Rows from block 5 of the fusion encoder, named by matrix and row number. Rows with one number belong to one neuron. Each number is 128 + 32 x the weight over its row's rms, rounded and kept within 0 to 255. All counts start at 0. Numbers have three digits each. After the name is the row's rms in percent of the matrix's.
# fc1: MLP up (fusion_encoder.blocks.5.mlp.fc1.weight, 384x192), inputs 0-63
# fc2: MLP down (fusion_encoder.blocks.5.mlp.fc2.weight, 192x384, transposed), outputs 0-63
fc1.184 127:082134191111174093151122096124135112121079141143055123126148121094130150102074163143192141090115174127147173127170052161144127162188160094073068104128147206125120157199110150113071113089114149
fc1.185 102:130125114111181076129129160131153156127117157134069096155127053128119115148118124106126104110095140128150170141209064145182113144183178125044155118153142157148102156138095170101093131123094096
fc1.186 097:166111049193057089118170200133137151152134154113132191126167118121171145170187109140084157153108080078183139143142148162121167116101156120104181096199163149135158171159151234110138171129119109
fc1.187 092:161143107124167118097158155081090117112169142144030150158066144133135210142147150120105152165187131106106117152164129146152090135128121095202108091108127121083155137139176113169122109116184127
fc1.188 094:116104103136129086102087132116178134098085154180139100159153085102189133084160029125073135139127116119126168138085064193133113137158169155144156114146082105132117129138167167086131143157135124
fc1.189 101:166154078133126139106122165124067178156107113104088103092176145164135119167209137061145071130129082092151144083089187166092160122077119176105131108153124125140150094139105203142162136112075085
fc1.190 084:138111113168134174116143192118078164171134124130120172092089159139139073181104151105173131077152120091145180063157141117103143091107125087113129160206119135127116064085121174123137065132113063
fc1.191 103:100101148131170154149075137114135152152107102134102107171101085139213085120167096080087161107159137099172102116110088144098089161103185191180179133132097154169108110142111185114105145147112078
fc1.192 084:140096097126142210120131148158149167142144123142131182082096131128162111126113144137148076127149094097162170110151150166084138122106182076128070138151123127116127082088156202144134117132084093
fc1.193 092:109068097165171196099145144105147180131111134149090161131130132131119112131114198176154144119124134079099152091199084128119119082155147102092130127202120129148089131138159155113080106111142113
fc1.194 096:071159149094132080154143179148131098141060141159080153150164065105119125131113176147139116128147102119148166151139063121168113146178151109149078087160072120083067145148156157150079105137109149
fc1.195 098:199144063131116125095096132115073145166127102074100114133169162154132139151200129074133086113098075095135130046091190147093147131078085165112167110198129179089141091117113135106175128124075096
fc1.196 105:106132141110150074170102125118106118135116049147130109153143123077157157119163117086106136111163170173136101099130077183126078101106122121195092102114131119114121111081137180155086133160171137
fc1.197 094:119071121168125119148060145098138118119118104127153126127129091125158142146179070125139127131146109093161102121158079247157125112098144148149215145189118150102081146148209212143108134136142088
fc1.198 099:144187125176133087162078169106123105050089152153109160101135096127140169112102072112122095151149091149172171141120016148142078122165138165144096057143159183170130202123118134106076161113114112
fc1.199 096:173088059191056123097150156104084138192101190147143119141190172148168162171179074119144135138121084099131155128180124124104149145076123137069145148153115179075093150177132171102180143129135092
fc1.200 099:142144081156094157106114154142088148163095159108100137107161151177142075158199143091142099071129073107181158095098156169112186086049154174100121104160101134119170097119132209126158121120116073
fc1.201 100:161170090158106153097132122142097173138137097072109102091135131187125127147204140082152068133120062096137138059071198166104162129038108156098166122175110159127160079131122158115136102098067082
fc1.202 094:161153051166083140093124140103067161173119116065110099097188146160124165151172133060148096121100091124121123057087170157091172092048105182078168102153115167120150065147121130111149119088084088
fc1.203 096:123100100175075114148070150136106082185080152132148149136151140176146136092149112117093182164103140133139140100133111200136145141105166187156200153162106107108063167160175175102089157144123064
fc1.204 096:134124113195220110131122101087157101137092053169072141170125131121124115196124134085194117108141185112150124154124058180168085121121096103124151161125137161117103148133135107113142084133135203
fc1.205 107:142128076100158146162168087088113158081149170143118157179119159145079153138095158207182114113148159159085130192128117141168121085094073129101064101070125155149148143114141097138110136152115125
fc1.206 112:116123152130192086111136183104154166116147119105078137153063132066153161165144178085141152134136153146135113129148141116163064113132129102158154160102160095099144078061174122173133083091166134
fc1.207 090:105100118139153202124139149150090140133124153122121160135083103115113124118092142135108145103131135145112201135186121108151142082146154104094125140145141146134105160170125142091118113133119066
fc1.208 114:163140157125097143154074105109095136081105179124159124141115108064080126095199152126158165151156141158152137168156069140090124163124104144162171092090114120143158134131108135156148145101115089
fc1.209 093:100099113174181190110081146146153144146114126161088199152133127138073082142086166177179157106113155087103201121171072173130160108142145115109079117139135162162140117154140165137123097133129102
fc1.210 087:182082094194082100101108157098140133195063185144087140120195105156125145161193106114151134143160067162166143079147112168128113129069147131117145096145097140138081130145122179088160136175135095
fc1.211 099:118111139169111117138129168071084137117141145140064149162159160153127115182125154141087141160121094109141162137125066160148164121133111195096117079192113187092140184154096206050100111160139096
fc1.212 098:123172087143104165118161186149069178170145083096123103090143111155106110141151148101156104120146080106153149056124154172091207087059123143125118109202093128128157128144107194127123140072073081
fc1.213 103:126107172160095095128173148139141120131097131116087115137173079122119120109033176166124133069149140162141162130166133095160153127166152139099086106172156157100098143180079117127115119107147171
fc1.214 097:147152085154120134119116131119076157165161112094082131116153170141126144140170137051182099147085107125155163051090158145093197114056086168098153106172091130116152079148104147132160132085074111
fc1.215 094:180159067150123131082114167125107163166132118046124083087154166136108158133163159056189064117103079113128133074096175137102185132085100143097170109196091162112181093113119161117173150109105099
fc1.216 102:143163172139088107178138145098106112075147157158067139105152093102094136091103120132108125076155112186152193145174129091126161091129160068111110083117164131102110153190176075141116095097125142
fc1.217 113:104056131153161135171125151099124109056145098148107134142095151096144128190099191157172159100138163106113106151144165120174111158104137062137109165092131152151078146092120124168077084135163202
fc1.218 087:135105083151120185114138180133127182160114136090146195106114110184151110158134111118106104136111067075117130072140183129082111068073142125148121157190139130099150112097148170122137082132121031
fc1.219 092:147177083124124139094131149110084182169123095088117097120193180175128146149184128089157077135096097097124124074088192140119194091082093138084172090191138171093187087169135134131173140096094135
fc1.220 093:165138085119100147088127136140090146197137106109105121137183131171138134155184145071172061121120113097166135068073170135079181124043118180108161097176107165080151094146115143113187117096100108
fc1.221 116:125173134153142086110120150106087123119160153139173135138088114084105148103158162094064166157138091185137094083124125116102098140145140115226145146075158111114170106115148145156161132113150072
fc1.222 106:165155068148091154118097141159072170166108098056129090079150127193107094134196142081177096110108073083156124048106151164115179099020136183091134118194149161128188072150133185100154119105087095
fc1.223 093:179146169134075087116128146094065102128100142130112145104159159148135142129142043117146096196124134143161156169146038128141129121125137143131137059165155160115083178146120188111097150065130163
fc1.224 096:157151065140126108107126163091079170172155094066107111098169160157164182151196118083177093154102113097161157093075185144096166130096130139086148109187133148103177087124126112117174122096096141
fc1.225 120:093144184136164123125150089130125146126083090160099151095177112139087125129097165143175177066168157137102177186126075156112175115176191135135061120102127144181116190150122123129068100096083124
fc1.226 121:113104198143151084135133114148140134122056138150097123139176063138139155079107126159180128128159145144152158185123039173172109170206126133153087060087113164165132198192120164145090156107080173
fc1.227 094:190174082125115139078123166113079163170114122081113126122165142179104132158171124093160057139085091081148127089109152132092176130071101169092152091206137145096164072130160127137175117087062123
fc1.228 105:130095106164060113155112099103108149167125198103174121097163132065132115091166129151184180180144146096146105166159099133102153150065114080146163080128111093117092163128151172145110128108145093
fc1.229 100:169145095170119146109107166106063197127100102074113105088166148189117088141193148103141077097116076110136128077101193157107179097037120187088125095183119129124174115160150193142169133101101064
fc1.230 098:153165050172107175120122124110056176159098104100096088110162142150132111161168145072175068124100041099115154038113163144096186087036146180116145107188142151138151087128129154096173101111094118
fc1.231 096:127106112154143096118095129149158160129067139100120153159136042200185158123158101152103134121133100158142143134117063180155069131160139178152124123119069136136104129143099166111083154131156088
fc1.232 100:119105112105211172154150075098088111048143089173095189090107168106135128183147212164096125139148159111082105171156163106142141152120147105137086151067165141134124067073126092144108109148163162
fc1.233 095:170167073130116135077116151140078163164145098073103126085192141160106137149192141051153103132122092095142145066094175163113189132074120154107175095198129147116168073111130133119144119127076097
fc1.234 095:156134128128217127147143119122106095133128055136138168176103125090144122197082103107104145095130161110113154118109161132143115117160112096126089124160170160157093103057156152144135094134165203
fc1.235 104:144108176167150092116149110156113130086072122129094134071202107152106137129156088160169106121102106133183148186158051126122137169152111150147108092121122145130108174169123117117102121078106163
fc1.236 098:170166054137080146111126120110088163164143121079100089107183165194132138175182117091168076144104097105146154064084174173103200111048087138081159104196109168109184079145123114098134108125100127
fc1.237 103:173159078157102172114114154135072151154134137091121081081177132146141133136170122068155074139125062095139145090076199138100203095025103162101164122165114154112192110116123181108158127079092094
fc1.238 099:123130082091122142207087159088131140095135108139139108161168120088195113111112078128115164067150103145141126160146080170141092112100093143105151118151138181125111150134130136105127141144141104
fc1.239 094:159149078142088102072127160127088175180112123065076077112183174165117166165170140062146065145092070090132124071112177166094173105047101130099169094175131171105164104106112122132138117087086105
fc1.240 113:100153109145134070120171185107110080134095138074145150162182110188099133091104094113053142098130155159113088126136147154117097126101151128116097085137194125086172192154162149142092145095170118
fc1.241 088:141124155201131173154185186131102146127102100135105173130097092159163140153087176092107128092130120122115152048168180159144130149072126122155117156225101155100039174103140144145105082125089086
fc1.242 081:104133116159177184102136186095124176193130147102138166113091172153168116166134172155112083084157094105129137092128206157108136102088151130167080145182132142135121091079150163104156089123155090
fc1.243 115:118126118113178099109120116114067127092079135179109142175113090150140121132155110168068142139121095200100114126091141207136089113171161162211118075096162102105128099094156151140108148139176062
fc1.244 096:049143169133156133154103135169091144143115123161084158162140135111109133155146140162163138145106151129164189127148078160133120170168096097166121050157099098113076132167121142102140134094152140
fc1.245 101:174153056133114175092102159141100172125103116069100089093168114185121105163214149084169081128102070108147126081112183139114178112042122181106169140179137148143183095151133165098165114122097115
fc1.246 105:183129089172118161114135130122067156160134124100090111114148139174108111155201122091145090095119057130137139080100184152110163108044131185094155113197133149108174080134110177121156118077093077
fc1.247 107:097138178119116146100120153097121137118106112129099147147151106123086130093117203169118161078147123168148169152167108166161170077168193128099096104115150178127106169157109143140104141082099133
fc1.248 101:146138091148102072109116189107089124135106185133116156117130142155129116221182107089119085149107080107143133086144127147113162149082124172055167079168093174120126122122123200094128109118119141
fc1.249 115:162169143160129098075138101051152113109140155101078170173124107121115162112132135136072127128159133141111165142107091196096081118108153144140124078106139112109150169116167142141125127096171083
fc1.250 126:117171171138175059143169139087098118109092096103142127191111129108140155155115142105122137083148186134125085161114103146148058093118128101159071132117165169119120124064113146185115129138186135
fc1.251 090:183140048135099129119146140114112142183123085100090159133189174158185164160122087066175078141122082090163139062086175159129141089062099177084127144181114154107149098104122130112163131130123138
fc1.252 089:137184142115181095132117115147152124124081118159142170112191026109122090106150068170080143133136128125104175109136033190128070107163134147176134106173102135106121190146154158122145141080151101
fc1.253 123:086107169134173085137123095123167165109066158135102090156149085124160135116082102149161138110133107142151141202082049182129054186215144136154087082063128172171117181171130141164062140132123139
fc1.254 097:130073091166097111115118185126152160170103160144088126147141123198190117155172118039143104155137057151161144105131098151136125122089143190128173101131084151157092137108170199134153155177125080
fc1.255 116:114074168128142118145124080098154132097077117118090105113144082140124145081096158191152154123136122157146150169110076153173064174185130148160080042040126181157118170185092152117085155113130125
fc1.256 091:121091096148110114144055140094114124118047125120114092151158092126186121103156064135115164110129083148142085169094113157107077199109145192144188138118091134101105158169150151075107111144139099
fc1.257 108:106086159140188152147116157131141149117102102171068142135118146077098074142096176159162118079103179131148164139177098112167122145163140072087085095128130153126092117123139127126057119143150107
fc1.258 092:110109109111120060066173180077058140165137136182095145159118206153187155182157125115097082159125054135144195082092125170134118132126148154083133101177117124110112096118188155152138121186127093
fc1.259 114:106130176096194109158101139116132146134130080082108163162151190044108147174122160175123097143144172118086129135098131098132066151135088110152062071113078104112142095084037094166122082163167157
fc1.260 102:165165172139131078133121104074110129096117179121089140101161079051083165110116087166161126119177129172161147152150032125122051202162135125143113085099152142154133180165129153143145111088208123
fc1.261 096:166132058128111094111153122121093179208107109108056096132154147172141145179203121071162093153074061087155166095084154152084204095077124136070138112177120159103141102109121156101184116138094128
fc1.262 116:140199117184090044087127119130114111131116125153074160157179112179145084175127073082071131125128136100145149098162098145121110113134121161158083093151173191151111184166163207144118145117132127
fc1.263 108:123120173071216129181135101129129121124172116120118172139104163139153129127079128111081150140134148126102103154146173069123159132112123086108073151111183115131104128106092194145142066158160130
fc1.264 101:120156123144126013078127141095095101121117147108073132126215101141105117128132100141112116153104109128147172109145071152122122158151143172113136076139138179142139179150084222099132146089127128
fc1.265 097:127119143114182129141068107114131138106029140116125154160158106164159135131091090163119172137141114180178144205121064147169103183177079180186102097103110157129107168177127149091072143129109100
fc1.266 105:145109169108163121116066134087118106114159125121064112174099084033143154137150135146141158146169161116124167178149115124121100162135108126148150139148156099123159066114123115150091120173162149
fc1.267 112:137215121135097096151134109085090157117110157118122129125172078085142136100153085100157144076193218147140129135166042199122131140097125118155131071149167144130160198109151196161136129039139115
fc1.268 095:127122078124084116111117134104085153227125140092052132101158149164178171187168117057185090105084105119150141054099165152120153135071118135127126122162108142124168118100131142096153123147092120
fc1.269 092:199143114170063119111165152096097140141108167119142202124179146166149116120184106100128181127153088108172134104162108143148219143051168141102150123145112122096129170134140191131130140130139154
fc1.270 096:167175059156076130113118155132104174181135126081119100107167162166120149130155112065185076119083114088115145046079180171083167113076086147113162093179100168096161110146147116098172122091102126
fc1.271 090:164118075173097183124165145090112156163151096110129208122092100146179152124100116134081112118135074154121178120148130150128143131114190162119118168132084115137148107161126167110128094157117085
fc1.272 102:176123082173081142100150155134083168167138107104073099090164162175147115153155125071159076114097073077121149062069178176095195112034106151106126099178113163081143111128104176106179124125083112
fc1.273 093:149157062171080126096104147113068157179121117074085122153189139167117172133172129064163092127089083120130138047082162183104160086068091145107179090186103189085164105120118140085166147117094104
fc1.274 092:186163089158091152100134149114057176181135098080084125106172164160124145137186120093153068147084092132124143046092198147116173113044089134102184107172137158093176083146141119111161129091095116
fc1.275 095:145168062158093126091089144141079181162127098092103110120167125183125121147192141075147063127122062108141157083098165160112184105063135147089159122173082168124182094133112168100155138127071120
fc1.276 098:150114085159137182094163187136115192162111157090110138064159159167102075174177144107156107086120045093122149083103157155099208077052132154120131139147113131100166087145156189126136090083106049
fc1.277 093:153160085136132125107095108114081129184122129078093117121155171123161173178161117081145105115116079110160139069065144177113165134066096127089129108181121177076152133102106117107159131121101143
fc1.278 115:166136164157092135113130137097143121092118133094123128119099146101149182122033162152168113088190146143103163207172099096137103124107107140050159166107164189113106162153165086142077141098120109
fc1.279 101:067087188145164171151135123136112136125116125130043178128118148122108118106068213150165107056140142108126146156139061168170132154183131103105064109126083178178107126135127159103076130134133137
fc1.280 109:101105153136160185114111160093143093183076160158065167147110141117114117084107183179179159142113130147130193099145084176149186071179158119071108155157151145115097179162105195105081143143104136
fc1.281 086:131086090145155174117122157150117172137085108136068200097106162170118093148156162113147088121105081115126124096160122160074155062058137105136096133185132147157117096128119197127168070116108068
fc2.184 092:097075087131098147098108135153137133155159164146149144128113103138105115177135103134077156159146091181131077139129168111128103156161102131143133139188111092115088121098153154183113031175152075
fc2.185 089:132102118102108174101099111121107116182111157111161091121098157110134109171129111113123121137160120147136092110120203111140156165107088128161096119210108113103108104124138181194157102169184182
fc2.186 071:088109178076155173082077101160107087125109180089142093123139129168088137176100129103111109165130113117125150102108166153204117210135140182153143142113128167123102121087075160165140186158136128
fc2.187 094:069148117102124107140145079169113134135081130119134085107131174138078080069105127110185082091078094134200103130095094112165151137182083159123075129069121192124136108111096232118096149154167145
fc2.188 103:167158145071112215160097109148112103174185153094149146166138137099087090116150177125124102093090162135162118098208191085119148142097081121118088138190156131072129149142092082192112136116132101
fc2.189 100:121127136136157134106152074124138111152119146108094153146103131158146130000120108134148152132114127138111136166153119135157122171123105121147104105122161142154125140136130000128128076163151129
fc2.190 096:107119133081121130131135059144154136101086191098156131153129148115115136000167103144112149149112130111116094186105135160138117169136109187117083101100121131136157184135121255121142011153123133
fc2.191 115:138141142112109170121104128141105089129140136143184152115101125140052116097096115166106102105100110184134155120194192136157155067168114119099121139153129144130143145127148066110132167121155131
fc2.192 100:113123146101109109145148098137135118120106167079147135143126171142122145000163094143090139107089146132131112167094147113146117129131068207118118119108148129127134160131089255138130000174133129
fc2.193 094:084114108083094144112117107156102108136110203099156160144127164120106123032114120152124125132134153123145106148070138110167130173146081176151076083117161152112133169090098255119146041151121158
fc2.194 086:141104122085157189116125078158132143139166205126174111123129159153071103109152128180123149158116125119131142129120194142171102187170093146100124130136179125097095137082092255114159074121120097
fc2.195 111:126150124155131130143128130121137114124142120143103152137122123148134123000132141122154155124138160131122152150138137142148106129149098145137117113135121125176145139162131000141123137141145108
fc2.196 114:093145117125136159116128094165093126172122190145144142123107123177057109080134123161115099096114082192134104129164172102133128152188130128112123129126106168101149114156104172119119135116145127
fc2.197 082:123123175098130190087131110141073112133125196101142104158136118159067107123157144146103143102122094123177155109157141144156144174169122128112106113136107146134113119146074080125127140123156157
fc2.198 098:175143125082125162093126076137171129172149106076143104139149130106116106138141140104119106107093143111128104145184170093115165183070114101110123148190103099071116069119130126180153095162158129
fc2.199 073:115128158084179143063074122108154072129092135069111139135145073179101097223115130141139100159090145069136191100114182183192162143150169095110126130138105117133124142131127061119065216144115176
fc2.200 096:104128128141171134109144060124156118127105161099082156166096135141135140000115109123152153145118137137101137167127124129150125195164089134156111108111169147139142140160124009139105024178131114
fc2.201 104:145144123133143141136165087130146115129120134118104166131135135141140119000119130129151160127118149125117152135147141134151140161153107134132115115121158130158132156146153000143123025153145115
fc2.202 105:136148116140132133130136106118136116115131126141104139128118139139141118000132134133153146131129142126123154148160130133143120135141096136140107112127136142179130142143137000146131124137138126
fc2.203 102:131083149083155170133125089137145087104113154121130108153118088105094076143159120189099140126092100095129175168176143122182138143114159042080123141128082160156116096121078050102128148099168201
fc2.204 100:123114138041086151111137142141093175096138187066146157083137042157102152097111089112080122146143080134113129106207169103132150142158125136117106116156164107097104136107126175159128146071131060
fc2.205 123:126092173163095093134065115145173168139142100130172111101109053048169126109124056080142134102103098112135095126083120128139141179087139099129190177183121097120134096168161181127142078159129196
fc2.206 127:053141130108132128104152114153072079122116140135136132139113169150090099054141102177145116100090124170138143169083123127150130144175099154138071068079111159124154153170095196133098125172107151
fc2.207 099:125099136088104145143120091137166134111113160097158110156151154102135117037131110148140133120090145100125076119058161103125133185112086207101103117122135113097112140109118255140131032168117155
fc2.208 117:085080109165153068122151078111171137177123091084099136112139106147155099190143094126113121123080098095143138141099174108159139141119152105143145180104103127145123092162152056109091104136147171
fc2.209 091:110103142096097160148128087142162144133091193096166120143133152125118134028132122133120118118125147120140064140051141116116126158145078191123109115107117115114122133077115255120140019175134139
fc2.210 075:096118131105133114082089124159141047137136107076150111122132127162106130191092144155115068119102141127156184164107133139176165119136125128190131099184114198166157143152133052125113242157166169
fc2.211 079:117060142094098157093142124154139140171112209113109086147123182116092126148158141138142103153168131149137084105107133137131092174162071196144088117120140142143088113071132248106174122183124155
fc2.212 089:121129135123174143130128083144147113116116157094100143149139153156157111000133115138162155128114111131120134159116120128141128216130103134134102121097163166155112136123127000131143040176140125
fc2.213 092:126087125081095132147113141154151149136116178110146118134136140135159150098141115142158129155118158140151076148086163142121115167146111158169116125128150108097077169085158247132138082158134106
fc2.214 106:124139126144130138123133125118135108137133128140114149126114132140139112000136133132152145135140155136128151150159142138147118139145098136146111119120137137175140145146147000150115146150146114
fc2.215 099:125124107127141138120143109118137110134123133120094157137119126159145108000134116135154156125127148119123160157145128140151120150138099135148113108119135140167120139145137000152111107141159127
fc2.216 109:147084115139157123088138083151193185136139132085159111148186158092120110164158142106119118165089164113138088134057119109121106198136099144157070126128141131113157141083139226146164086144133092
fc2.217 102:133169157160083133042173131160104145151101165045145115117131086103119191125083076114148131134134116121141159165133064163086088079151099109118106094115090133109186165153095189143131120088093092
fc2.218 106:105125150103126113145122093144136107133127165119145117107129190091135127000161114133140123103100146117144118177105153146110132175113078169096123103136151140129124155135103249131122000165103132
fc2.219 107:130138120135124137126137122108145104114135121136096143123107122139136112000134133128142147125126131130122139135143135125140112142137095139129109106129137136175126131143135000140111141144149116
fc2.220 103:126136126145136145121142099108157113126139128137103158126108124148142114007132122125143147132139158124112152160152130142152111135134086131143114093126126126174129134149144000149107144143146124
fc2.221 133:059154133137159180134135070161102118170131117159100109122088164170113040122174124147132080129105114183118140157111160115168089118164117144120094112103116166136175118132074078109096137195140174
fc2.222 109:135149127131156130121150081134146119110128133117087148142145130144133127000124115130137146129110132132110143146132133121147123160154100135144116115112163118156134156157136000124125000161131114
fc2.223 079:164090161081145142070063131115207102167137133091107095172169087111099161176120146120064129159116091075157128098150189148144129183112159122110102158176129097098113088121135136148134077165143122
fc2.224 104:130133131134135141122127120126139104128145124138099136121112134153143113033140127130146146126133137122116146157158129146153112137142102127135124116133113145178129129143132000147106195158173118
fc2.225 096:131123114120105157143102072134157142138147183149148152132159143119140139038149141145100094158129170178152075128109161086101130177150061176114144119145169123109136143136121188146125000178128088
fc2.226 109:164131111112150145137109121123146109152198182156099152115114128144092113128139143122074134134127132140132133084188220099122100146095132124138140167151143117088107091131121069167115043188205059
fc2.227 101:119132119141136135131138103119137110126139126133104149126113130145143112000127120131141153133118135123122150147154148142147121135141100141138109114123126133168131138145130000147117117139154115
fc2.228 091:136076170125162124109094109141154049126163102085075110129134109180072106192155108141052096128084120130100176137157201176117123113180198159129149134097104157169159087170138053129064146132175121
fc2.229 098:123126129136143137124153063129158095131118142109084148148110124143141129000121110119141144124131135134111151161139105132136110178143095135133098108108159139156129133142116000141116044176148108
fc2.230 103:115145119130153139135142085131150118126127136132097158142136137152140119000131148135138161132119151130116150143143122120144122171155095143149108116117157132160136137147129000138116058152149121
fc2.231 095:140142132123112177131079131101136070165179155144135146104148123053105086128099145106094111107111139137171124122183173115108158108093135085117127134224120124116147102143132041170157118133157133
fc2.232 110:134116188180087114079134129110152128177058150092130109112095112111134159065109040117194141091094147181158129145066071155088112130129092116148141080088125135161165149164162206118149133139069158
fc2.233 104:133137116129131127130141111111137105115141134133110141133128125145139100000132133125144147125115156116110153139141133137145127147158097140130109121139124147163128136150134000144122099154149117
fc2.234 113:085130141111059136089155152139135132123121178117156138133153132139088160041121163165136145154116153165137130148118043156103100127149117155103117077101131100128165169146091228104124088097077054
fc2.235 100:143111138099130151097070125100169080167172136091092166130133077114126152195104156114070117184141149105138150084155170127129106135116133118120128153192169111087099098115094092177110085216203091
fc2.236 108:127143124140135132127141115111131106127144130139103140127123132140135113000128138128149152132131151126121145135149142141155121144144102142143112116135127123172134135146136000146121125148144122
fc2.237 104:130133118127147142124155089124148118127128132118091145129115136161148112000130123125151156131122136118114152150146130138138121159150101141135103103133148128151123140150133000148104068149133126
fc2.238 093:153125170157072140060156106152145095141170150047153144117107102126044139198116157093098148140097167121141106126153167119127160131133172107117134115222145069154155118130149096163126099085129153
fc2.239 100:122142126136137135123137108113145106125148127138104155137114134164129106007128130131151157134138148120123159150162120141153117143149096136148112108121124142178131122152140000145123162155143122
fc2.240 122:142158121104149146150067094189144161146157109210094094156073144135139110114137148164156124184123127118193120119174147113183166146108121104122152157121084135101139064115132120141108115176145147
fc2.241 102:096110139051122093166136074153149153096121172140164129139152173082092120008141132180103117116089137124131101203088114144150158167134083164114090118105132144129151123146100220139141050152122157
fc2.242 102:110128145090122118155130069160141118093111143095149134147129149093114132000122095131145136105088136144148116171099136142150125160131080168114104130101117144122125163126106246147129000148112130
fc2.243 103:088148149131147160136134113150131120175178125141118139115096189081111074113137142096145082047154117185146097136127082082091124121109085084109093147140098151139169118167068117158135102179106169
fc2.244 094:183112133086176133114118147158159115105159155060120117118117085160158177086110107116078142082165068103127116109152155164178146158113152208119143216123146144069142108066167189138104129177130086
fc2.245 104:146145128134147120139158089133149127138134137116107150139131144154141121000130129125148162126123149120116160144141142128141124151157102138129112114135160128150145149155141000148133025151134118
fc2.246 106:118127120136152132131149090127158114125118133120102154132131129144137109000125140127146157126127137133113146149136126125143131168144101130143107111121154125163132146145127000138120039167139114
fc2.247 094:188057103116096148131128092153151178163156154157148101119111126122118139157159107129157081155120138198161120119101169121146132183174056133165126119189131109105127109059102219127141088163124114
fc2.248 073:100097146111145162081098121148131091146108165078132122166134105130125119210111132122138136174129119115128121141091186166181119227141107132166084120147140138112106119091105163130137176153125118
fc2.249 118:086131087128147110186127092177105139148158099157140094130101138125114096110165098131113079116081096139146084128156151083170167160127072127150107188100095140117117086134117146122133132156149173
fc2.250 121:074132098118112171110139070155118107161160173166147131093119138160082113060138111146141093145129071199142118123162136105136141153168142129111117145108092110106179141151107174141119086146117175
fc2.251 102:104133130151128144126114149138139113117126126126112135120120128170136100098151134131137135130141125115127151179162122147168108138135089112155131093127095167198136113152137000169101255164169110
fc2.252 105:116160092139130166146151107136096097129155196102094114099145189149103100127135180078114084091124144166156113132182192086111151140087108151114110095181168152128165116103105132189116151143157103
fc2.253 115:160142129133119135098136169109136066164208159135116199116111109102075109117144177131081177108129164156127130102191181104125104091055153089124153161174141075116136103140110015150127051170173110
fc2.254 071:110128156071116140086109107130129054108139143066144127137157087151078165208068149148119103113117117112153143110142181173180163143150127095164133113137134180121116112165110059125128224170145150
fc2.255 112:161117145148094125117092163123144102169198163134121150131124103098130146165124139079103140140135146152153126125180177092071115114085150114135146176194142091115110092151130062184124032203184111
fc2.256 092:145105143125134152102100107136165086143207149097143119101134079127063134142117173105111124133114142102146162089202182149176160127111150056108161152186131105125114101138126038154128136151162167
fc2.257 083:109114090069107130087131142152128135174126180080117144143124156149129142095117120152072141162157147150126090157083176102149133130139102220167115116133153137094147188113145239140174079171127149
fc2.258 089:114118122119153137148119102167104121075097131095148143158111101143116111139158170118118113073106089129150132178091131152179163162177094136183050100132089234143124119128115012116103232147117136
fc2.259 117:131166094201116107098151116110114095132088149159139161110057073175137142065131068077143174082131070163148109122133131120124142133133191158136196183089098145100137124163198221126116155170063161
fc2.260 091:112113126090129142108100110143174120173155135089111131152132115165116098180154148078082077170116107135131146117113192117135146146143111152149109155176114109066114119138142130187094101207151131
fc2.261 103:094130140148146147108128106113132103128141149139105148138109134156136119048137141128142142129148145140112150155151129145171120156150076135159116094128124150171134137158134000161095173154148110
fc2.262 098:133145148052128183113104098186121125129116107155162109102118156116063107076141122209130103122096099156157136163140164136167174142147118134115129181137096138096139126150108208116124113113131150
fc2.263 098:173100149150041121084161116115148127106112135068150103132123110062108195036117075111190155138081143142136133147127094138122117121180090108117118099097116141128130118140138255133119019096096128
fc2.264 083:203088140074118184091097117158181141157111160119154110119142138112091128161142096102075094185132135144160094073144154136133150149098090130142144193189136118084110075103144177151126100192164148
fc2.265 109:160161134148081132101119160119152073134212149113135155119129078115087136128135161122082176104100119100123105106174161134138136102067158072083172169213153081129119096135120039166134080147184124
fc2.266 103:108151114155158062143160089139129169146128114088139142138080104164125101085115087136158126024087087151116081142094145109167154106163143143173100185098102146133110142183116145101110166130075131
fc2.267 101:103102096095120136136095078146148134154140130120107116117181122170066110153162130158118091181088047103141121154131172116193155163137135129108118165124115119116105112154127114177074110176206174
fc2.268 107:115126133139139128102133128117128071145129130122104142121093120158145126138124132140133132138149117134125157146146125139162116130134083103143125096129093138180130111145127000148103255154173129
fc2.269 074:129094109109132132079075098135139063133115159101129081155148115156063146194145143206125111178121134096123189137119101173159144169168142132153143125113129170175141087142113141115070184138132123
fc2.270 106:135140116137124140134132114121126119125134117142099142129119134147138113000127124132140147127116146126125151144150135133143107135151100152139113118132125129177135141148138000148117126142138119
fc2.271 098:175094140104134101120099084124177141102082141087159088134161160113114125036146085134189149101108119111127110164093121140117134168127071170137099130087133116133117130131144185154139037170130117
fc2.272 100:111139119136146143132148093115158108132146150136098157145136141134137115000137118123149159132138143122099163166144114143147130167156096145135106113122138142164122133141143000154098088163143115
fc2.273 107:119136117139135139122117124128137104122140125147098141128112136152134111008146124120139135132135154127124148150157132149141110133153092140138112100137112157188142130153135000154106202151137120
fc2.274 108:125138114135139142134140120118131117108141123141097148132118137145136104000131148133150147129129154138121147140151136144137119132146091146133114120139134143175142134155137000148121132141147118
fc2.275 102:130129125127144133110146098115135099134129132116092155128108134150143124000118104139150151132118136123111149141155129139149108155143092136144101113121152129159127146149137000133116110153135123
fc2.276 091:083133146140169134138142064139158115115103167108089147142102134148154119000106125122136149115128121144114121152140110139135116186146096137141109102085150157169131162114101056121125018181142122
fc2.277 108:116135137134118131106125140110117081133137119124094140114087118146134127130125127132134122139147131136125144148149127140158124131132082109149120099130102140185132102141123000153110255158164122
fc2.278 133:106107098128148081163138050130171179108085146136110102124182109117143097124208071123146119160049125059131098133071126133173153163112114074139112086096096103120148114126113139130123081089128193
fc2.279 081:117083075117107108108112129128174148138130172068142122169132098152123162063116094149076130183127104161137083147110139121133087120136114191153161131132137115106116177099195255112153029159146115
fc2.280 088:111065111119094145115115115182185180140114171076187135166128129133108149130133113138115114116145129140149070128083146132138100179170039157149091099103104131140120070078123255124138064160139138
fc2.281 106:133111128112130134111125089161126115121112175094129128131135142132120143000145114148103132118099148121142134152107150129133105162157074170120129106117147113130127178127117255118112000165118122